From a checkpoint of a small self-supervised image encoder.
Model: arch vit, activation swiglu, num experts 8, patch size [2, 2], layers 8, width 128.
Rows from block 4, named by matrix and row number. Rows with one number belong to one neuron. Each number is 500 + 40 x the weight over its row's rms, rounded and kept within 0 to 999. All counts start at 0. Numbers have three digits each. After the name is the row's rms in percent of the matrix's.
# gate: MLP gate (model.blocks.4.mlp.gate.weight, 384x128), inputs 64-127
# fc1: MLP up (model.blocks.4.mlp.fc1.weight, 384x128), inputs 64-127
# fc2: MLP down (model.blocks.4.mlp.fc2.weight, 128x384, transposed), outputs 64-127
gate.22 044:496486495447548493531477524471521514513453447548462501468486522540528527488459538500448463510457520451470488520498486492504530443483470487494452509444484508357524558542493497524533562537451487
fc1.22 045:484502526541544499502481536461500555496481454397446543463500481532480435507472498527483461504479459493440506517489445546524497478571499477487462513490525573453537489506440516535490502532479556
fc2.22 054:545468499561483437570617524445499388545502469483526547453499470446472529542508560479492468492528410487439473529455504506443531460492537410478548407528539498469520493536536475574509525500503448
gate.23 095:526550466535457483564458458488508475536556541482557474479491549481507436466560466496556516518487505568521459610538522484459466537505560540411535485484592505502503569422416536554492486519523442
fc1.23 083:490422467509466456481539495525469499547631502506503504538504442434519456501494525525538632541424507503546528552479507507499468460499477521460449594531526523462546507488378542481494460435523445
fc2.23 090:516493490473558521526522514480478505610532487504531477445468520445482530417491524535474508478499580535533520594512495560456496512453558554503519509515566485527454574488491520541476416515505469
gate.24 103:528437577485531506484456484461506523468525490550480545504527512503547545498556490487454482538536465478511525456489496452448517539569517494396406470497401536543540496454438498453468533519501525
fc1.24 089:491476520530496458499542449483458426508523493519485523514555470444479489546515469519543542570475546552459534523467421572482516580470503450421497517538441468517514458502521583476499571547489543
fc2.24 098:535499435406468540492432510464484484465529484502499586519486539527505544504543537467549531477456497503394456544454506478441476448422527484474615509467615513486513437515443501454546498463496488
gate.25 107:552527441437520522461443486569447470573492487574564402443545506523446536492505495542541529463444475502487510496489549517532524483579443484493437566506537477447523483481570592488569512477466519
fc1.25 100:488523477408485525505499475532486519541518480566476411388516454538496527522534526512524463465471517508475532444541541499518540421509460512493457518480499538465438484586481551433535561471496509
fc2.25 101:447566427385451486488457492392481427520490478487506539480433546463472533495514433482471520498573541498469489519513475458471520513465510502493522526467556583521548461498472499527434477466464494
gate.26 094:507480502524507482419526527502553495574504482562526482487546485522460483520479460531507524467465469570528539553501594465493545464546536449485478522521518464438443540576483444445493490504513503
fc1.26 082:548456561494453522508497513542562442470481451496523551566476494496565426503454464476480563525558516448441481518487556548505502486465433473494537525527460498574472488466458470540465477484524504
fc2.26 094:548397540585542489481516509458521512444511460456433565526517522564480485513469529474496459588498453513462507525536491479508527507409441458541510505524509515445438523485509586519516499493494513
gate.27 103:583496554461449481444538498451481530428527527523481504453506463523542495479518527521472529523502551485479516541484455463502539515489437494542530547528526566514498451527440472481519539430513611
fc1.27 109:483502516507492537488482534546489480534491471459435545504492495612496494558478477435452457508546536471542584528435485518477456455477587507485531505483467583398486500527502564601509534506517485
fc2.27 122:474455470464488539530511414452512432535472507499516457486453515465492526482537467455422496578548488532476502570469514459519516485472459500462492474532515498439539515515489468536424525529536509
gate.29 111:570502543466524449547373539523497500506477514515573565497564638499513483516549459451500541559466494558501510485557481476469500512516487539422520499490529621459458481405514521530526521528535489
fc1.29 116:517400479478525453548582566416518492528513480603495559506501399479460508502496474450530535516532524426498488501514549487516451478499510469530409517505470497538500545534459503442482481506512552
fc2.29 124:554492472423533497455360469573485491474489465519569531556502613429504505525504467494491468433582515566449480496488497537493554528526548510445521520524561491495508524456525548516470501549464489
gate.30 124:553521537449491420475481489521503537470537503518473496520566524437539508542508534483516586541467502524433559435489421491522532472471439526508465508508484524500432457451528489587539494463506488
fc1.30 128:475489535507490477446425523555470551505479511446578496497526565515503501479522522506533573405498470518550533458483498437472484492513572464550481494535467528450484567519521528471485463480458523
fc2.30 117:470515476554494556581548501480501465516522450480565530499505434446513471457507504442379520548535499561569494573596473539514515523512544482500540469494542498463509490466551512512485486477489534
gate.31 102:514444435550457459454496501462523386542524447533531546534549511481454442547473511460547513531516474475496491516519541517517532484575493449510527483521603468491581472485577507483538580497512535
fc1.31 114:478510431513431483498506539502478456511492489558594538511538491515465492503490470505533502501502463464475545538470477429467562532521470461559546502562553420572585464470534508514540510499501496
fc2.31 115:515525585539489488519489484474514440536529563525463453558500508448548496501494524487475491503527569556534482510487472498500513518450432553447503491458409598547516493515488479623468465468514503
gate.32 192:509515494540589488498430521485582516503451529469545470492529490577431591547500465484549520508540506488384474504487580503530521461537478566510513471513475484491509454510517501431554553488514574
fc1.32 124:505535533481491502478508461483508519458550485506478524512402463417556462420520439523506499525471487485544524478471495496491505464414490604447558531494448481537497608428403479522464533491498474
fc2.32 132:565554431522494488495371515452482594479456524525555482480517514600517515538463475455542489530555464513467510448512480542461503527449506551537480491498582440474430467518552489439522450499489549
gate.33 105:434497459551550496488503515512475454591544505506461512466587522545494528519491518511491554544537518564515515474470544437463505456457551582584500517532494444470506509461585496505499455533535442
fc1.33 098:461478381558562486483449501509451507527503495458491439511492498484492461512492526549523475516512455537566539482484571424440448493563534515618467479477510447528541523501565488433537488546552444
fc2.33 105:567559484489496510535441384473460397564516466496503454399512496443456466448524492511525489433504511527528513480505513508491492544450598522548472502486524558476435548548451501437444558495524523
gate.34 109:527538478480498469549455474534454469516552550518511492493474475495491491476445580539476533508514600448524501514573523422438521525470475461587449482478524483538478552466434484544520481440458541
fc1.34 114:556404511494448482490489528527502509504493529353462530533474483504576509473505412545399550509510487507458498537538518525525436536538577525480574505517501556447455504505480551409489494513499532
fc2.34 095:467512535494507530515557503562526522498497502489489510526491512482517469502449554498586539486505526484528518506484484485509451471565431481448408490487576455509507563472449426563508522499497514
gate.35 120:531520543520563499483439516534542534525399495477501483485524510586503658512468480466585505495536501504479473431511487509477509547508532519529499491541429464498486478500564494503514500495470538
fc1.35 133:494478474524460513474514492524483501532560470487468530517459514422553412429462539525453495519458481526597484458522498511536457488462479536492482539476565471498527595452418470504474416506508454
fc2.35 131:451467586476583511523485462537498505526513526499534502516500474546469506537480417540582509480589572514564500549490493506502495529541456447528504518518341458482581428504525536457524582458534623
gate.37 079:552465470460505484477475490405486448500492459514488488460512483493513502502552522575513445482480486536488506403547479482500439555521405465411533444476517528516554486515449536430614552514572557
fc1.37 097:566530526426478506508500519485483493460475485426492482458491472505514505476456391509464469409521466422499524489485501443492443491534483476524474488486496517466512534557499543534591526479502584
fc2.37 092:503464521516509512487453369569489409557499540464456413460510517447492504482518539574544501526560543542523464463491493491527506502482562504519473500536450502464544570469478514412450433450485554
gate.39 037:515547498523546505535431501481480523610442466506489504434502575559489390484449452380545469497513513513515513501479466501515587446457543512515457596452561502500484486439453497501550532436437509
fc1.39 037:603543502512522473638511484477539490537459497457455532475500514526566508555414564448560458582462500506460467499497472483436495487534449519484501470508523547496494535507525454534523561494494550
fc2.39 049:381535516527513483594590542418502430503496461497495592484508505499473500516470472503489475489535482554412464607481503542486489496442510428538574438500542520550511548524587515544506505528482478
gate.40 126:511504552523398489506532518553435490497575513483502508494498520415578443507503462504599505546442522466531551509486485526481464524479467497483468499478506502503489509450466516514438486576529514
fc1.40 118:526511513515483457550510521488458451467563500492495508469550515456480444520490501466478506479458491459471616478490501513470461543547439407547491521485458557512497400511498591530456484549550568
fc2.40 131:528568494478577550503483543482505509515512484478492459515512477597471531535486586475486497509556453509418488507540480481512501563546546640501522499510527470504516585500581490470585509480529397
gate.41 109:539519567448509510539513488491501479503469491558523487520496483525441487480509436497398507531643507472508490569493493506461577518508543471476510457525441505544482436505450488465488554414479546
fc1.41 133:507493504473559525522447498508599514530449496531438474485528485647490604510458481495448491442545513481493447532492498489467513501484562521521485484539438485456495484545549542484579534450459541
fc2.41 129:541441487571465453470503542466462541469484471548516475561508529401483464453464499462501456563434524500535498414485518502487515501498439497459446484494494499535432562508391459522454448506506456
gate.43 044:500498512505578499546430548479530491550518467633479594508519517510471547505513430508519499524531538538542470492505499407460509497468496547421453495495509459503504502418548474484534587531476556
fc1.43 046:488520545513465491524544516452545461476496530440406584496517500477498539515495491506535473587501451586551523447448449442486565523487467437463422526513493507527519467517578435503527490543554559
fc2.43 054:440487513499501494587637575479516464518485485502449498512487496486493490468491487470466520486484481526509504502560478490515520492447480432533550455483529522567468497536617459556548452528516451
gate.44 118:529493517440471531498418512507449456487410489482496505544651471519475493454477505483500513446546416471487524533452515534483556440468456509467515581545430507460457511537496439483530549486483514
fc1.44 127:536471467536488467503517498484447522482522443492440558490474487531569498501450508490569530539552520363596493468538504474551465541537573485510455474499492495566522513499479528496429459501486570
fc2.44 126:523528470493526519503462515550483437517497509447566484539497482512491521464469465500496474447619504638508546484409502511503505521481536484558506536510474517527494577478517536525486512520550508
gate.45 120:504494516546398435432458491493485505427495451478452552540568480509596513536504474526543525555543494462546515534460495509511504453530517508504514487514452498507551470522535519475486573499468494
fc1.45 119:552503465458518551482371479459412489507460494525469495525642499573532498488484498526500465509508477461513520474397540450518462461517474495555537534486460515458538476506466457452499527496497511
fc2.45 130:518548524435515564451492551510490430523448472464470497473503423533512458354466497509530514456545506533518472505438499487449505477410496486551506543492509484540419553485508456506422476536492505
gate.46 041:546506432472539553412496508507558471583488513512516527468518490528555437518512601505416458464572577539524501468473553529535488449482542476491430555451564512469503456492536533549455491433463504
fc1.46 039:564536523569514470561569483465554500563451467439506546428513526564465489525457477436521500550449540483448505535582441488409533509557525507508464502464501496458457472537472480537524554529443487
fc2.46 049:497470535490493463533606485466539436515489418514484567447496482424465484516517469500438485460528444553433486501461493499483505491426506470547530446496506558461491534535619512572528522542480442
gate.48 093:462532459548509499526511523505468446485490460511575467475508485510402496600499528503540452488437520505488575450543426554473471546529477490452458436448500444490561535519534550503531501518541458
fc1.48 094:448513515507496545582505536531513519477489457581524487474490482474491484460564478564517469535460476550431433534572447540546584533532451493421453481514515515524533430434530434512497526500552473
fc2.48 086:600544525495586517501471462491505542436476527511558469508498488490527518462537473456557517547509460449467489514487511562495470525442474477471494484498550481462502523480491491537550536513540466
gate.49 083:578452582476520518462523534444485515517517476506557549497526472496523494500547505461461539428445550478496478564546460548460457458531553576443542521518536646465392537475509553521508530485499555
fc1.49 093:463498531458500459444485535513469565477446510491572442500505525494513468495476519566485556549416515457402511451516469527602590507507501471549537538529475551487432441489486480555460467500470456
fc2.49 095:456418505456436560473523519550519466438493495533419488492493547485514456518467533560495521486506499549448523542486509516527488511567455495502487514458452563489429482499469519556523420526468518
gate.50 113:584513481542493555480497478539511482576458489484457586492546453510516519530478502491542398480561478526484526475497480480535371539497507521552476417432523462470440518507495566504500455530570522
fc1.50 133:423459452464501454496527514444545614445488475494507470468482530490547531537518496522507527587531478505479528519487518504479586449498466467497439518534510553506480484578590500438491518553517438
fc2.50 129:473555536501487491532493524505507492500485448532445520489510484470508462379523371486538463484519467499517488462564505464494473480470453514581516552511567493494532448407484446520517523493482483
gate.52 095:569471542481494525539513477540456511465478503487408520526530468503570509479450513501491467490581488507552481447573540484526369535466474535512499473432472535431432489424457518483536479470523637
fc1.52 110:508496547467452452494504508549514453544519490409504518538487533454518510459503424457459629464548454421480517520493473470482569527520518494477478582583442509454486490535463426514486506468473530
fc2.52 107:351507434449544449565508544509513503526483445504501531500465526495476454426518446493447500396477463502491483569521517450462461498538451463543551569520521456507580438410475475514491499497460494
gate.53 096:535600425455493534489535540448500413554529523522538442439536400519468521495466487542523574507458502533505472510529474570517567537547500483584511578551517451450541507466575439484533503503462490
fc1.53 113:510521532491492481510485520490499523502473528543476592560526539501556499488525456491543472588541540537515498463548515459394494422402474508537543510504504538509402504503560486546427476487511546
fc2.53 102:464377482510510501471518566477474507467471527520489564596509412499494475536447448452496490567494435521449524474462491489572506504473437420551506446467465448453487527573570478430534561511480513
gate.54 082:530504529513574429514498556470456511534547475423438429511487537515456515446498458499479649446469487484525474533447556429480535425510488452500520601587412545568476533509431512465493481505499533
fc1.54 094:463498497499520400545532567422523514470556474484464534466513530510495448463565492492493567539539485473473476506519502468487605548537541431518422539561499526564493486477543468570427518484515476
fc2.54 096:528498513467545494490517514475500477471482566486530468491504503488503482627463503546553505508536539518576488518457505566479516506515475431461439411509443482508499565557467617401574456504484484
gate.55 100:539486511461457451545577497458477521453495540526576429440525431505481526490453463494495574456452490467468529563519462529481526558502481472539490541531436484508528545552457470438517478474479533
fc1.55 113:499554534506433554477531435586473474470525482456475495441559476457546487452485501465494564477467491490476537465466484519498524466493489548480516582532575539430475448495486550614495523454449516
fc2.55 107:453451467468589520464414434463472484501491432494481571535492545461524515548538510532418505406509480545530495498485513490611500507490515517504501433509555389492534533521535502513460516483457520
gate.56 100:477498487373510508484560538490516466547531432542415472450510490536504516528513514442505507551518478494443494485559462493374479544417521479531450470507551569458475468505558489556587514443534589
fc1.56 106:524521481509466509460466520491457533495461523593604520502508493497534504481505470534552463520581550532623515507475473521586514483532532461458557506505481452536472493484450509516510524428480478
fc2.56 110:520478436546459498582540520612487493636497460504543496570537548505502474563442483505555484474481485528500473478543500518526468537587509551536520513506429513459563527517516453474535479504480383
gate.58 032:516504446540572486554442501507483530600485416438477589484494516494525455523438502522542455503514455487533481505522517498439468452502579532490469543480482522476580488418417517500505486530439470
fc1.58 036:579555472525528491539560496466491455504475482453473512491529523528509512503435510489547466562461440521506479605532530489425565498408415462430420487478570561450484490553483476504502504567429555
fc2.58 047:465490527505476473573645537448524427538504491507489539496492542469498484500489443475497522482590506549480482511483515505465497471472514414484519453473548526504508532547651510611457460543494461
gate.59 107:532500517504468481490451529446465485496502460562523575496662587503521499520518556474557550590468480480484506516575503581498538494497554500442476529533544525467476497468494578523479552484506497
fc1.59 105:439520452483515537513476474525425521473490516461454484462507546572488502534494475489495457574431509483478550488447509476509483531509461495484508502492465448531616447562514568473533460496524434
fc2.59 111:487554510529532437634551523481514482619531482446572549473540438504486471484601473443480504540522525498534504450511479465480488472482457533495518520530503502530532534550509456500486500492541511
gate.60 055:421537476531498481443411493487536486547484489610499635532530480508527479552593457522515478567529545581530478501469555500473467484497546476477433490504485490534543451423525554476550550510579529
fc1.60 054:492535512542497479555507541494516495413477503456525517527504525477484526476497505511507497554486390556365471548495525505389489494480473503491491483499488518577379514519485490473507463535528517
fc2.60 053:459482491550454503515566542441534423532487476450531596481468521560512477543538479490535478536542443535517520583509507521488539460495498434521531404551461475491531494579575517576502504503537499
gate.61 082:476483466491513539572563513471492483486484508482543477480486456551453486532513482457483489511487485526448462549498446627455499521511521574442521476523537501528516518413496502520497513530506451
fc1.61 085:441434478468449474460483522579488445534476440510501449499480572477517476511468528514573618482488470403494513447406478453497488462518493515503470601555532484485531509469473515474541464512472469
fc2.61 094:484471489506457518536560554498485459501494473482527525471496445462480474558465495480500503530528520514535495513483551503506472503466467538501537443494465423592486566484473603416470491530541440
gate.63 117:483490520518524539476558573459545537534461499534477495447522621542506545534506456455473486484496465479491499509480449550544521483538579540443518478518456538505511470502572519441493474569532468
fc1.63 128:510471487483496486444564522447505516482493635465477530544525501512507541518582417478477524487502434616468507525459468484500492483512587537483553507532490554494490467555545509472488418533561471
fc2.63 109:515509498501516453511521477491506523485484456499419526526513491500515462491471554410472473452532492562527475505542488596506497518516465485533465494512508465476488469495572492543527553485520479
gate.64 103:495551524544473470482454438547497516604509519524551453430472475473480536488526467491509536460471501586428506471471481477454530502505505507524445521521465465508476510551493514479514496503474500
fc1.64 099:459624485492458516435527452456512495520514480553597452378507555491450507527491510453509472430470451501438519443468452536479560504534478496523491537502500453459534510554523492500494455475473467
fc2.64 103:494496485459530467502467502643489488395517547531384444559515507442493551517451515510540520545578556537506495457446509479474521507567498527531546498482520488542551445425464511543493490526483448
gate.65 035:542507442426516517443527483476516434533608504553540513562494503500483520501533612497481499505601464528464479531528514505468512460477515473460523471479534503469547479484494411467483428490488534
fc1.65 038:490525545500531486577502527464437561506501542530520514529479553506529469556534503478499509563449512485539482547503453493511547526479422452483505471471501540469565525486424473547583459530485432
fc2.65 047:452484537546460455555624551541528440568526460500438503512484522461496489504498424458495471466464514517489491529546498495489518508471544415537590480518508570513487528563606478577497465506475469
gate.66 101:515452450479504466528522552465492486473466523515466533537487466559484484468479555520540493515573453524520426574518578468579426510454491511570507492504583478549461487497556468518527472480558478
fc1.66 086:489476502526522556445497492474483482496445524501492533525443525543513512562486525463543275529485529497535533503431518473481425499532533470493537416395491484474504552545513543553503491518509487
fc2.66 095:516516503488465557449470581516486549483501557498492467519500494543498526475520548503427519460557472512496512418472488505594520491469422507493440433479582409545505491513466490481523479532500507
gate.69 115:520517483487529421500479600432539493517528509548478489418542571523491538519605521471521564513484558513492484464496546463427558460483516501457426522580461534547524532489550484523494518571562458
fc1.69 126:416523500531447541443508484597504524494487492492583518492520479425525476481461434496514503526516426498426539526472457487543494586462494545544469521485529403452497518512534478483458489485492490
fc2.69 113:502529512567613522507432453550479538528539473539508451515523496444518491457576509528542496519482444560557482469519482474472491525508481626537471540481524496584596575458517484415518495495509509
gate.70 106:504478522466514436543439560462503525446501536479514480508632474483482544546504452517527546550514498454487560441469511534489503456544453569526568548545394511552470458457565519485457498573500524
fc1.70 110:489498472520438525500581462541456504523519444520508554486480462470552458469517488506503495483465462518574473617535448515548517545467553523484508469484599520446500495519466514536552520425489422
fc2.70 108:439484565501486518394415433527495513464494506475516503476503437476514486506595550534551476491486457509457555496530522516548479471519525527422527552472491530479534432516475520485478490469498626
gate.71 090:510493573490481558452541504570459488541534573491484512449503485498536524519521436514475501469467555528416486564503524508431470460473598536488464498517459552483352449486490479523480431516492476
fc1.71 070:475491557543570540407527520580489519485459527478596491523447455482493469488483484550500503486456508562487457530472486591527450517498526496517539456505527446533418528454548553473522460545482444
fc2.71 089:461466485529538571508449515526502488442457448538514548530481485446538554481499553497404515474525469508557473509485496523516463521520492449509468416504506446475596465520497563415487488507439441
gate.74 135:533473567428456445407495537543542478514539506534541422526544461472441487584506527491513550508405489472449522445445458513473523510592427451461448546535422510448540491521485519585551539487475525
fc1.74 132:503482448524470540516553489497559467538532517531533519509424537457515456461487430525480519482574494452532415528553498580463490518509528523437515493495534468487537502475426459452475490519480537
fc2.74 126:440517447493452551482477522529495465500496486486517484472504453559507493585495485488629502541518490519470497568420494467508512471470556565534530538485454488552546501512508558470507598499503439
gate.75 102:485517479515525459497486532455465456477554611596544579557551484530449525518540540574533511500508582570519511421512508459406483468465491516555477468512526473492525464473495497548542445490520536
fc1.75 091:485460483462528502513474485537504574494555519471481515447517501531448557519484533497463489486577446436540529482569536461586501479488411497477537504487494487495489436543597473464477470498496470
fc2.75 093:472478425443532492515506463467501495487498493493537521489506423412442533510496589531486529563523402469520478496529515523433498515473391558476465517504522502528522484463547470525509477487543577
gate.76 117:570515534463531511521441508526461496503498537497508524444507510535488547528583466517493471510432543620490536483571480540470541491529483540356497483487500539477481492420511556554553552519530456
fc1.76 115:514503560565560475416346515578462475504464485478417539516532589515542494528548466498505507517545496605520529442470547491456479492475462489447474492511420530512499525448566558498506548523538516
fc2.76 118:491508490564464498542633551439505555477486522511479519514514435541497466505460551476506529584505533411522501597470507471521468515500512535600477452481531518491433485505465428508498425469525504
gate.77 123:483485466508596478516503545457439467548498518530442512437538532579496516567528493559502502508467565598514491494597524594522488465475520516407475467477489536507512503438538564502516576528511522
fc1.77 132:521497472524550518492508503553443499478479482514488518468512426549508491579504460458490476524513509580503506489542523623471456508504509497406442496502461489491500482496552628475512563499505501
fc2.77 138:418490483534430506506526543508495493539521557543556455568517454524520457481493433543522492522494467450537510494474495425502488519545446498605539510519463543536521505501512402435522481467529560
gate.78 135:511506541427441456424487509493498503488538496487504467457540484487454537536551488494514525521431470530438551499443526477467529527592496483472505530520460582448500523502528572577484581503515517
fc1.78 122:467490498526473544556563485488521499443435445443473520466469473537516530446443446525495482503568485424573436572529478547522509542541600511497523493490550472496478531489532495432471553512471542
fc2.78 115:418513538478466511464514525585533491539507437493524401427489470531503519501511466540559481480437462467494478597468492505519515462451578497489524582497453511533452472505544526494444537494463479
gate.79 094:410618479545509523538523513523472539521498501551503486371476493503505496499476519474534535555472535518477464482530549486490517449408503520500458530526463473539496444495474499498516503485472434
fc1.79 109:501629507494500576518522419467461486488486486555577477350467498431493500508519432436523397478455510472460497488474452517430515531495519533530561494452504492497494472539487493511482490514487512
fc2.79 105:500384459518512487468521506518524479393489500504450557605505510534506514468427521530470461498603469480492485486520497497554519528526543516532476492487536451474465440440474434543442509508516480
gate.80 113:535503421481508530475500449515460512587495533609592485379510486514457509497493461459514505475523503512538537528460527468508516472548545488566458525506543451443462512482520459456478473502460474
fc1.80 115:489579585519470474558512458541501505430539541427527515539468469447519451477467470499436513516502511501498471553531488408496468568443486502499554484499479498589502461488432445597487467452523465
fc2.80 118:515374487521563557492513537530486450477507487473492564570512481500500494503520521478504473524499428497516505495525522511549493498498526520545524431541535441455443496534582533506536523498477475
gate.81 115:491545525468525459493522525455451528467479584469430484439500484538574493551517493481481491549563521550446525489449458486540521478411498482481480518507517560459399512572474479509470497546548573
fc1.81 111:471418466544558510496541534473451500495468615535460545540516470544425531450540507539526491475477579612453438536489516504487519470499503560553508517502619466566492457468484457465501386508538466
fc2.81 120:494562567583479480474492553428442509464470403506482470521519516545488505511461513404489491444539448461628489512541521539472532495493443565518494454501467578582489499501445502484453502476511506
gate.82 104:533560556555501482466470501511444448480514480435526455447514519500446463442482509511437621437403470421509468499506496487473518553528501474502462573557490469468609520481424494538494503471429501
fc1.82 099:475586528551471554489450466571478479532509536451548457504475466518508489509551533538511469402486491597507506445475512442528490563503485514417537486468498419494538522490448493459533489443483511
fc2.82 107:462559568516480482469513530502515443580562395507481526537485535434504509352516432503536476475392502431529505483482513513469498471519579483562495489505566490487505496484491477489420502524492549
gate.83 096:466475467492466468508519456533456502549463480475510480542544488492491542557506496560486514452411493539469585428407455459519478490561457438595536544511456481475506518547591574525533501544524502
fc1.83 108:460481541505499482464481560416558479543563491515513516506494435500498420477538491500504518508527470492547493508575570511574553500534534515440535523500505482504506506450397461487460563505502494
fc2.83 101:534553584585511504417451528533517492496498448498481530567498464483513519566453513461573529558566449540584540480453495451503471521478486533537509507496415549485460541507505555485523436486529513
gate.84 089:513476532513535542560551509500504472539478452550506514463487473511495466521488421450512470544509510533467471564564517613405485483479497569380460504511518484466420523514512520488500546511506514
fc1.84 085:519433479547450514403470470604451479526512450442507548553499507499605473532560492470520504510522431518507559488451519489441436519526445538509431514481486414503516511460451538481499521499508476
fc2.84 090:578458541562567510532534473483525500441516475503513530548490497451518516529444571477472500560576519507529501584575509539467512512558558500526409471493523512469534548520528579533494518525462491
gate.85 051:536503491467505511556558503493524498557528495496480532482503508538552617511460469541505489544495613465474498560543456523502502463511492481432418501476489505412450494508593527556498590515460511
fc1.85 056:496498525464544494545539471498504438595492535444503511465507503545473480536495480513519480478507496544510482488454483499538454500508479413465467565455510467496467482503486512503544510556428538
fc2.85 055:501485512536474462549626524412530458443498385485504573510501514486450499526512486489463573536498387496517496474460497498458476483425530453457474436477480504491533481544545503596555465523509469
gate.86 055:449489509499513499539529487566507475550567482489463507462514469443510468586505511535509466523525420570549525492455567481508512485491517482468466541480492475574498504450550524526558512498547501
fc1.86 057:498460516465535475613536516488568540508476591443470531466500525542476555474447464525463501605515372499499499460512500480434446547526469537417436488508498501441513530535485461522475503496527515
fc2.86 057:467525598555480543508604526479520371489546466496500533483491486488485472491519431456436532537475474494427510548495499507490489497501501445517423422494527548476522545526508500528454463486503500
gate.87 121:537514511446496541495508494525470483548524473561496464369500493531489502542542455452512460463499525507518475468455550507482467459551472565485516468461545487506483504448519504455543571538533528
fc1.87 121:504580479514416573437577416561469484512472434550500452431516447527491432506452525500543480465540496552491486482520489551549489443528460467490500545454578452486485453539536551449526484443477575
fc2.87 122:541432432520538515493440524525473491462520514511519455527494586484518496540473543570542498451599543531482538570503510444460501519512449496481452519463457576550479496458465500477534423463483512
gate.88 111:491497539505518460453451544520517469502518458522485480500612441548535508559528495477479547538507570531479543440477469485381497519504496518573501542573421490458496472505620521496493532562495485
fc1.88 104:510524442556529491508414526489479456512476524482567501506470597463493491468499460494475505513479468525494505468494494503475464507544474501591517474492567449492500435456622501469467442566524451
fc2.88 102:543486507585442529511532544469526534498502522488470506503501482528505495556443502521446526506559564501503486527450516560470492514476502554614557532498422520468446566524557511462491491502495489
gate.89 039:512506519535530474490465567469518468538468447414497489481525498526500388558515475470534469478460485553492518441450509474515418516509590513560540505458486528491515502515545521419548559460518517
fc1.89 040:518508488524484467501490586461567582481477500504473477498519524505584496524454478525404498534487496518530468548504545489453451527509541530578534532450482548363543522544495566525456501476480509
fc2.89 048:463507484552490478563607465446514433516472476499450571476498464433476490494502414423452555489533507497471503544478483496519506510484481477529583478486520539491512481536561509559420411524478494
gate.91 035:521499449608420540576524466496519497508461473510521541512506460492498568519483554470510467493475493466486484550546517551452483516558536504519572493445529507431459513516525450514460458505469529
fc1.91 035:478511520570441509536509456501522542553478443452539395517498536512484399532480491478582522442466497426491513526459458523569581497474514507481532513512562492512462535555507531428483459452409495
fc2.91 045:470472527508513463589612505446516458513507453489500509448483467425501461476506422446492514503519491508472460531508489542524502490456491486466556429511554494440460535550580454586461465497487498
gate.92 090:479553531548469533460523515537497434473481592503530568479524410447510516497519426537502535494459534547447511559526486534452476476458516579511504446519423472559509476481580513494517467491530425
fc1.92 094:561499487537561459480509459459459484498525524450447474477492490482457559507470533535483477480446498449491517511529473474478463502547459486468433470464529468370497582508471471497477497506479606
fc2.92 098:504607436460474476525576470483503540556490494495426497524503551507553514505510458459465508446462557523544489476530485514476489505509474556482560545467496568566513500495475485499529483508532500
gate.93 096:458429504480524492523477524497467564532501489538498478426516608558486498567467518523466512484515526394529487516518468529525500554538527487405487526513484509493546509498508524518501473515492512
fc1.93 090:493561513549530499532541497427516492566474474411510535486457512530483539447459483532494496457529455508507466503537489541613501505477549473516524496513527460541429552502522451435458482466479544
fc2.93 102:475466478495557507463442535488473487526537541492601479491529466499495497434508462543524525461461595480481498568495492506501482520495487491505497522525518424443530544473472535434467450512483463
gate.94 099:514488489527503488505496538507494485553469476469526495501518481550423565560514484460451486398511527531518589498497505455493441532511537467517539503457465502439494538529525558538528465524519503
fc1.94 097:489473508464456473473568474477466492562540475487507439451432492451459384511530482463514458480471512494494549472548531504527450503507531559433481526435475542484506489436445518541450492506515465
fc2.94 105:468497482506480443488470483501521391551517496511475508513533480435495483573416531515504483426485535554508500495455476429564496493542497494611510538490366540526568490482461548493531500503529575
gate.95 081:459529455433468494579482483551498539442518525547550520453487526432523511460466535555499507501553593481494474564547502470476544518461566477573486457461507491531441494490541476565504455472483550
fc1.95 078:540522555519543492490469485501416532551495447413531431489516455524534454545474573525502492505431494550537490433497488475628458475526450491519531492492442510489535453501461478454551483503431439
fc2.95 080:505499472565371475507572477494504497505512447524461544534503463519521447543521521421530458616594497477492489507550493518534474500431523549499546455519529532489531471527488565480494448494460591
gate.96 051:497523517469487552472512475500531472466475522564461519472486497461521460514530547592446508488461510560417508477560466564454504497488490526403437446493532504490549437438586487460570535534480507
fc1.96 048:538485485491580479575492491470493524549516493497536585486503534562445509484481564467480499460543455456459547490543482407439538460556481482485404467503491504487538464547446418481532483488472474
fc2.96 054:448513515518504446558590495448518432552527480499472555420507523517505455521518531473523477459522448499449459508489485492447495502517602501507528533510487590509402490479546435581485451582479484
gate.97 033:518526490459573525526477523543456567503421447498451453452492478563488507521497464440543475470474478417444529455475487485530510526524478583552458526485450532474490492473506446505497485531507518
fc1.97 033:548509528472495488428469511526537528518457498463461408437527515485444464490500480437515475429528543451470555470491455480501506575534458557518493512452440515437426514558480450516529457488463483
fc2.97 046:510511489537505496587631434476539402549505458515450564461495502462488487506492453417482533467561489523483503531517495544504482510489474447485518455478542566456525547547620510556493466509479497
gate.98 036:426522459500515542435552461523479511532605497502472495547511502559483493514490539525597476525572476493493497565460515519469518486494489512450524497487545399541545490435547503483459489440541521
fc1.98 039:497472517464506451586521436480529481583519551532532567512512530500510515525499526518487478577453435538534481467526520521428457521480477503471500497464449518495416538516436539553536480472506498
fc2.98 046:522525497502481495556650481425535425563495447464441570485515493481467489509496412443433562537511496499477474510501502518512494499453533483538551448478515538443542523515575513636526456518467503
gate.99 106:484493474478513463506509536469499466511527558484512554510555499482495507583523471534511517512499466487496578451488525552532457451504503555505580486463421545549497472465485597493470511581553465
fc1.99 088:478518490485510519488488471489493459527521533498497541457512467595538558494522532531552474548457476486540469524573432489524540506528533482527546454502513540521488489469502477531545499424468434
fc2.99 089:432514632511530519477421477558482511449486564521482561483484410494542431514505540516538508571472442465530459492538509504515509434480428487415575495476481435461501514518548501523536483534471496